python train.py --model="class-conditioned image flow-matching model" --dataset="small renderings of single solids in any pose" --train_examples=395000 --image_size=32 --grayscale=true --horizontal_flip=false --conditioning="class" --arch="unet" --objective="flow_matching" --cond_dim=192 --targets=["light from"] --num_classes=4 --cond_dropout=0.1 --logit_normal_time=true --norm="groupnorm" --activation="silu" --weight_standardization=false --padding_mode="replicate" --widths=[48, 96, 96] --blocks_per_level=1 --scale_shift_norm=false --attention=false --upsampling="pixel_shuffle" --init="trunc_normal_002" --residual_init="zero_last" --optimizer="soap" --beta2=0.99 --lr=0.0029 --beta1=0.95 --shampoo_beta=0.99 --eps=1e-08 --precondition_frequency=32 --max_precond_dim=1536 --merge_dims=true --one_sided=false --adamw_lr_other_params=0.0013 --steps=15300 --batch_size=384 --epochs=14.9 --lr_schedule="cosine" --final_lr_fraction=0.05 --warmup_steps=760 --weight_decay=0.08 --adamw_weight_decay_other_params=0.01
Rows from block 2, named by matrix and row number. Rows with one number belong to one channel. Each number is 500 + 40 x the weight over its row's rms, rounded and kept within 0 to 999. All counts start at 0. Numbers have three digits each. After the name is the row's rms in percent of the matrix's.
# convs0: first 3x3 conv (model.mid.0.convs.0.weight, 96x96x3x3), inputs 30-39, a 3x3 kernel for each
# convs1: second 3x3 conv (model.mid.0.convs.1.weight, 96x96x3x3, transposed), outputs 30-39, a 3x3 kernel for each
convs0.41 107:503465459461465499484432494503575480506530471382521497480483525561501541488570502543584477595500544503565502512502481492539459475483516327422417461537505371468490480487477548513545432549491510492499528482494484480501576512555539464498564530480417503493455493544465438536
convs0.42 096:447511479498490525481477475545483554543517550557510552468481462482464479489503488560479570592500520494483544486483466489534504501430473509580476459485453462492481448553515522463536465463588468497456526522585414501527494499453517526467496552472451472466503519485483454462
convs0.43 098:524533525496502510535493506463486450549480544524442454445516543412568499447533543551444545503383545550490550530527492479492502559502467555579466574470474471527483497463534461443559537485525587416465494471521547482509482463496501479477507547519488567446522473465565470409
convs0.44 109:498530488450463497452517486525535514525476498565551520458564526509440466575534538499482457535503504466530540504470449488547504464521462571450500503483501467481493406517487495516474511550483550531566518482433436439522531503519503449448597488496471490530503545523490504514
convs0.45 098:597507536454580478539524496409450454503544532495548612514508504498485453445554488460418549368373550552583561589565508513574452532483447487504516379439525551535509482551461528486484499520396514459469443416500505465550467511497475458457506517579467534471492546570531483528
convs0.46 090:521511491501465494483476527499519492542551475542454442474522494519489477471537494530456476471416462583519596533511453536535503507478506509482485541483465538506510542479546528489547550494468439441513500500491501517524513461484492471533510464510477470510502501440573566504
convs0.47 094:461503516539510506521501505504514522516480572544461479521497539497513490486488473497557524526513471531531491476443436560494527592551518458537515484491529512494502457445504490440473486471436555486503544589537481467483526488544503504496521492473521568548515478501508590453
convs0.48 102:546576522520541495470568464503472505492448564456495477502501439465516511423483521523494452429516538510477527492478503492466500453569492494502404500472533504447488473505484437436577611532507428597559470500489434447472557519510486466462568418501451464465497482411528545450
convs0.49 080:531472506536511485424462439479534590528467532570553526459540456473472490449421493465478469412535612528439521457490522499553543508506553500490463565469558533515520485519532490469602531496496486470452519465543570491521569535508497486384512503472508511511495499559496472522
convs0.50 092:485727511500460487455525475512492477473482520506461441483446522466496493484493495463536488526487484475567513467488452528463515529482512522430566508456474537475442503555491457540504461443428453574516490541532500581504520557486492531532511500515545507514519475526487538585
convs0.51 095:494474525428499533458469536436507553499466416459456587479487482473479545509504479519443445502480499479502434518507427454586403530472495409433533462434512515498447543534552560469534502502507457545490527538510515408553398433551473503518458518470492501398522489474499489529
convs0.52 108:550466505463440515423534423480528434455518535494483447470494475474550530467486448496524495550420540482528529503463527503473563514524554481520499474445472515510508445473521448487513492517525534523616531480493452490570494493473472487514485538573546494509476533568500533504
convs0.53 145:455464476485492493515522516511542499552476489523494440473494468495531493512460453504516509502498473426583504451524490519541500518484512422443542412494554529508487525472492465456482505470460558541550477488459484523450466487539472571472450584453455520482466534529473493589
convs0.54 121:528494501491523495482536473493497478556483481612566503492511471458545471507492483530432586550506488520459435530497519483501489477514498391552460389467479545529537504540502495608485531531480481412508514467599476562476437546474495477475512481469503459479513474524488455514
convs0.55 110:533524548478560510446455481514511527510507455461529396511422504585570502570580511433394558522471538546540517473502507505502503485552530399397558486459512495519519498484473508523436557564529511477450505520520529481579456501537470516499451504489526493494454544536459471487
convs0.56 102:556455463492491537501459515462532412589473519543519532481517470484528453487544462526509463585523467526622448530488561488496507509484527539499556453483519478484479440497471444494514468550530496530453531528514446463523460526408503499481495488492495510494499482567515532620
convs0.57 121:532511459501553533454469499510520511484557508512555536529441509548534462491544508508527373507589533484518486505518495509494492447480546502498462557505513515472495485480511563519478591490508511434433576514501471531502487471493554601503436497478500496450472538502444467591
convs0.58 093:469457471471502508466427460509478543567505508568494498464497471475491435461455494519497526464488520560495549501507522536534487514535462500557500467480465526463524545513479465358491476513548511467521570460436574455448527488466537532484494475500495588538470548525463471578
convs0.59 093:515474493454547454523527544479546566518477542532483452521545584533499536529483513500567517524466526526487538564504501475489421620436538518490553498507523516445530520495524499515495488492556491571539457526492470556516479509528515537478540479507497483502522486484510516557
convs0.60 090:459441485343447471476542477577477509503579649493490489501482478491458439528522480500570569455486479485550435483496498499540494462488550524551519462486489480518493513517531518473478538551542502520431530469418516499460495487477526551429454464495485446522478513482506498557
convs0.61 095:518553541520514520509522577494455475579519563526551590527573535513522508505498530484521487430547473539477499468510479507570497480477478506564458425460494523511455520451501417442529442452435440470397466584514452514470510523524469491458518501572514498478538510500499521489
convs0.62 102:493496527485516521465477412611504463520444498542479546493563515483540528515474459532457557520493560501538529438409434468526542526464462487526543535527510497477438558548510484570468470504514447502639546516524525501514471483524459507473479507469538490472571537582488397428
convs0.63 095:528500523540586450543481495501521497515450502502542540508505594518490482495481492469492527483417421481466467529505505532508495480493559424466535535472513562539486486510408501562457506522518468466424501542446345466438495513495497488625509515494478530455491403550543502535
convs0.64 094:459528496497516518470543513519477521531488598556506518482506535495538492511541487516504446587496411542444425523536472514483446507479507506539535529506509498439488512507509531553494470427534501472541528534547509459444490508481482531571550468503489547473505499479495517591
convs0.65 087:536489511462457521594481496464483481514431510454447619540638558571488582478585576516473519485459545443552517495591507489523503502532506494484448491425430467590507473551499543391429495453514520471453491489446500437444464530430479576522548534509510492489503499508511505462
convs0.66 094:501405502512493500443451440561459445547464426448484549551473547504510483524449516559442511488495442548490545480481489487488491475479502568481439418484485447519493547539468556494483545426493444506428453550442491542485476519477528505536521491499528562524437508529524530493
convs0.67 098:481543509519446441537437475493455421440465474554467528540500492551538513501543482541444528478490494441492519538564466525501478545481531549443492456474439451533492538557517523451475501559587506542490476483556416435565483489498512527431547562522428528548521568542440457541
convs0.68 096:526486547535440509518478492500517470480451466504505492476558476528511521507496483563562454494517459429541515496519456460527454440531455490438554537506492456511457472552541504451651474457518563479461493515532471582548527442544466481498515483532406396445489540549422556462
convs0.69 099:477471454498515424519512503503530495539550480505448555505522505462438479481550447482515518502486506519486513506542495482527479491556465473473500506434465499417448524556543532477495549478493538464527507508597522520632501503535448464513461565474463492458493546412489524446
convs0.70 128:520513507509512506447463429563438516478461558424549556596437488443460542452552512417520548426562490490496535524460493533464510504479473433558476464535475508456479524437446515442496519419496462450585428507516489564473527450526441481466474474450537523463586557576515571529
convs0.71 098:476623501501507528536468489475457478576475400518528413485510473455547528476550498528440442519470515490505582428547491512448456536509538574453493578558474472485500507491423458484431513451448529535517516459490547494462462526503460534525451430557531472496554660452470461426
convs0.72 090:472742497490539454531460561500451442526499447521498481511531529467572490538444494494499435484443455532495510542531476475557512501460500462498459521457441509497459524513545557553541482444444492503568515510496447440474473474425481490487484519490525521529498434493483537523
convs1.41 102:519518509494526569520533450542553550501505512512407511457454453523505454468499469639548517512570494515582536548512517538525574552499549530490586469390500468438375484525480476486512546498517566516514554577458568579509544504469553549518510484475452523479474467473458456481
convs1.42 095:484469506529479572523514567464558539504508512561550513419509511478440429526500540494418535526506489558520550493600550473504464487532481463498496548488408565468477530505444506476483482493512484482549529519483583501568498396530492468535482516485517506504458431526451497538
convs1.43 095:474468458456448501463491477480480492444545427576461517525503456558593533530528445509452441460575503482526539511534493511570530500527501491468604592571589552419455482508505513503480508477566478390441562523382561450376488436467543499504489527469511508474499514507510490514
convs1.44 111:455518534560560561557530519593453489547450465507517574421482464570503485484434429454512511405459447485465453559465547468489548484519432455460485499488534482492433536574516486527431504471481536490497529551528542460496527471558525481519544493419477479435458487503468464519
convs1.45 101:515490501484478539454503504401443513447464489474507641485459526518523638537526529413477525463484469447555404540490491491497519482543554492469407566529446454566468547489482546482498541456462519500444455462527441490557447465482512470520537487514394523448509468493542538478
convs1.46 095:545506500474443503492459504583623481482535518441553465509460514547529525497543524430484484422505525466455569504494548538482434502461486547489562520485478505550554487498499441491498448537518526466500479542477415494496447514467503490527479517478556433475483515502442551497
convs1.47 095:548422519429465497521529515525502519461525497531523599556520501491512466508525535532563491522455466504417504494428450476490437554509475458632596419406555474431478465538514528515436497419481525542539553492426431579432474489446462478534470496437421437463485525447469454457
convs1.48 098:486392463512521491525464501525553686469411422607474369529519572543457458552480479501494485549465498480453506474476447506484518515567490439492519464546569475486538536486456527456540550503477472529612488428415480425428534480469539528456501497492553477517518489506513491482
convs1.49 083:546485595515466488462473490553495480443449576451508557481633503515537553500515557463450535426462542434515489437475482523447479449540550550506468492484519461526462540517555441541478462492490528509373499549495452548495570504516561537476537498492494480519446570515503578487
convs1.50 094:497575492510585525474412472515504506418439568472418563460502520462478497537518490476498490462547472524472459504598511439515463456438476520560516456554526484491495468490504513518545541494544565498540515480548475454560590555506462457533536447481437492467564504499517530509
convs1.51 100:430485493488541567505542507465465469545449545504479595509545491459434459531538504558440475456494497506556478500514494634430476574528453514525519479484534389447515461462560500529466518513536467577509535457450505395558509539520471469517566494527503526469544539541529469471
convs1.52 107:497513514464549515463488470518570457498510537541527538458531506525531507471486473524471492463503529516535528490499550469528513481489527518492496522473491535531495491481452478468480532525495511513506545527554557544502498508523474490495440485510489476532474469486541463446
convs1.53 110:458505462474460479553517520441501506396475447355353348481428518548480494517527552485504521481479495515487457556517506497513491582558517470471464533556518531585506446474491477472511434459508563461455518454493570540536480486533509458473465497491477486533499481468511515489
convs1.54 117:557558522496464540515524493564579494499523457437533570520508403465518469476529589474519477507507503524507516487468484436482469413529495492405403501438434511487483457484455493533470506476510464441487319472454419546528519493529542576539485498537439455501486493507549561509
convs1.55 109:462492503474499495474497456509485537500539515443439512535532520491431491464515478507562487484509533512499507450502553500527601494513529545458476600488542389423423435516556407482538501374490496532514454496546413426438486491516501505470456443529509555532484557453542521496
convs1.56 104:448536499497452478492517467514479558498469457569461500557415525548540413492476540500503458525477494510536464413467481542548500412500470560646534491562446535489561534511567487483517550560538440529541484473496483499480498452516516529507566474488427562551453516471486509539
convs1.57 113:466470481517491439461524508511525500474525478509474440423453501406394497673438433473495549460485493481448425464461452461506522537475448470480520467539480533501422487428486432497456532437505446517519493510499519422442563523509499388486478494460469499422433440470475460483
convs1.58 099:536563540530526521507534556530520434554541556483484535488512493577455509514436516473518506499502490487551484479533475556479429463484500500598460496512497555460485442527545517549491528484544620549474512523473461471475490433529540508533521510442497535539502473548444467569
convs1.59 093:507528472488473541471516449479530524460533548434418546515493511474497473471451497539491482525518487513448503466507436569523562501484426462421456497482478470474486507485475510539452490505467459478455424498503429457483535521539541507482523548491452538527480502472445477534
convs1.60 093:454524537529537562550515510632468526534403539500555438552472455482520514495530464458520529533487457478434494500492524538453463506492533456489566432458551480575652477502462495463487427488464512487461568554518501516347453528510543398467498475489509477460500452498503542451
convs1.61 097:476454480466509430458441451501499505435482504538510503451453477501536466550526402511486536520504547500564555568563492508423461489531547479481448467533553471543531572487533475514507517537374487467482462460471546497472436494475544511520505465470491478483530519449523461434
convs1.62 097:476489493508478522473551567504614505505548542452491464506516534483470541497499462476503470495521502468516492571514519511517572562560532532475550492464609475436473523559480527538415463450539452544479535538475412499480476512540470520520484467475534570502488543450440491461
convs1.63 095:601528479586521431497525478466468565516469473429474470528572583495571561461454484488423454491482541460486474470522509537506490495528509564381454507512492459574488533422466472489492555469495461497570544423461443489485455539468381553491500525524504516514525555536459499573
convs1.64 097:561477502534478539431438530575429494420425487452433482502477504602456485486485485470486527575512442532500464484524471466407573541452484519505506452503555404532508473523472530514535516576472393461525493451441426399595461495537507509495538527465417524541508527487532464446
convs1.65 112:485510431436554461487524442399499500538616604568557510499405513400418454551466458529544454486406478519512557502523426451501528475499481443562443471525519477533462450480496509518508511481490531452441539508541500510428490506558484482486487490441419463512525510452560430464
convs1.66 093:489547544484447538506552557514472553618536401492523465542511435488515508539563442533480448488509486479506519464505521537541507508548472494500603514575612545524569467506490555532526485546512422490470462507477521504503548482536494469506523451545501535536514507515569471461
convs1.67 094:588546545517513531545507518487625487602465514569559496535566544508434570521580432487497492497509501455477486500460479552491506512447442568467523472493531499517434449448499449514505507506492359520539430433439489424524492458483492392495523529537480505513400502473478472480
convs1.68 100:543469558475534479550444581529413499480481568564514475493491514516547485527496462474484585555457464473480520523519548502492594477492484523466537521507512489554447459493525542487461514499508630511474555582489546527474525516456517489531471566448525474526533518487533506418
convs1.69 102:502521507563556480564524441491497465453464514510445538536509476551494491493430468495498429533463494479424474485484456518500472521466484602587473481506518490537509506482445464498422473449501500484402526593525477513479500464523480460533470521481468400493454516551559539496
convs1.70 103:566515501530532478514517517487480492473496513414452512512483490491470495443493584519542572450512472540568481537517479485541496456458500514536465569569477603603509507524507472483469587493480536437476520532524413485472471550526488540511552550495443480573429464567450533567
convs1.71 103:527492517470529471520466467553457467556585425562493487501457517489492554533533569490530483474487620547439549504527467481518475509469496508566529484466487540452468547515549509478479532458530506535446424507512482528516474539566461495549500583519449475595484477543502555462
convs1.72 086:433581467506477476539391472538420529530449425493516512529490408487563579430527474494513520575549481525521519532609512503512570588506489503509475539517499507523577466514557476469465459529518501521552538514502453543551494479561485489506474524481524523493511573502476422491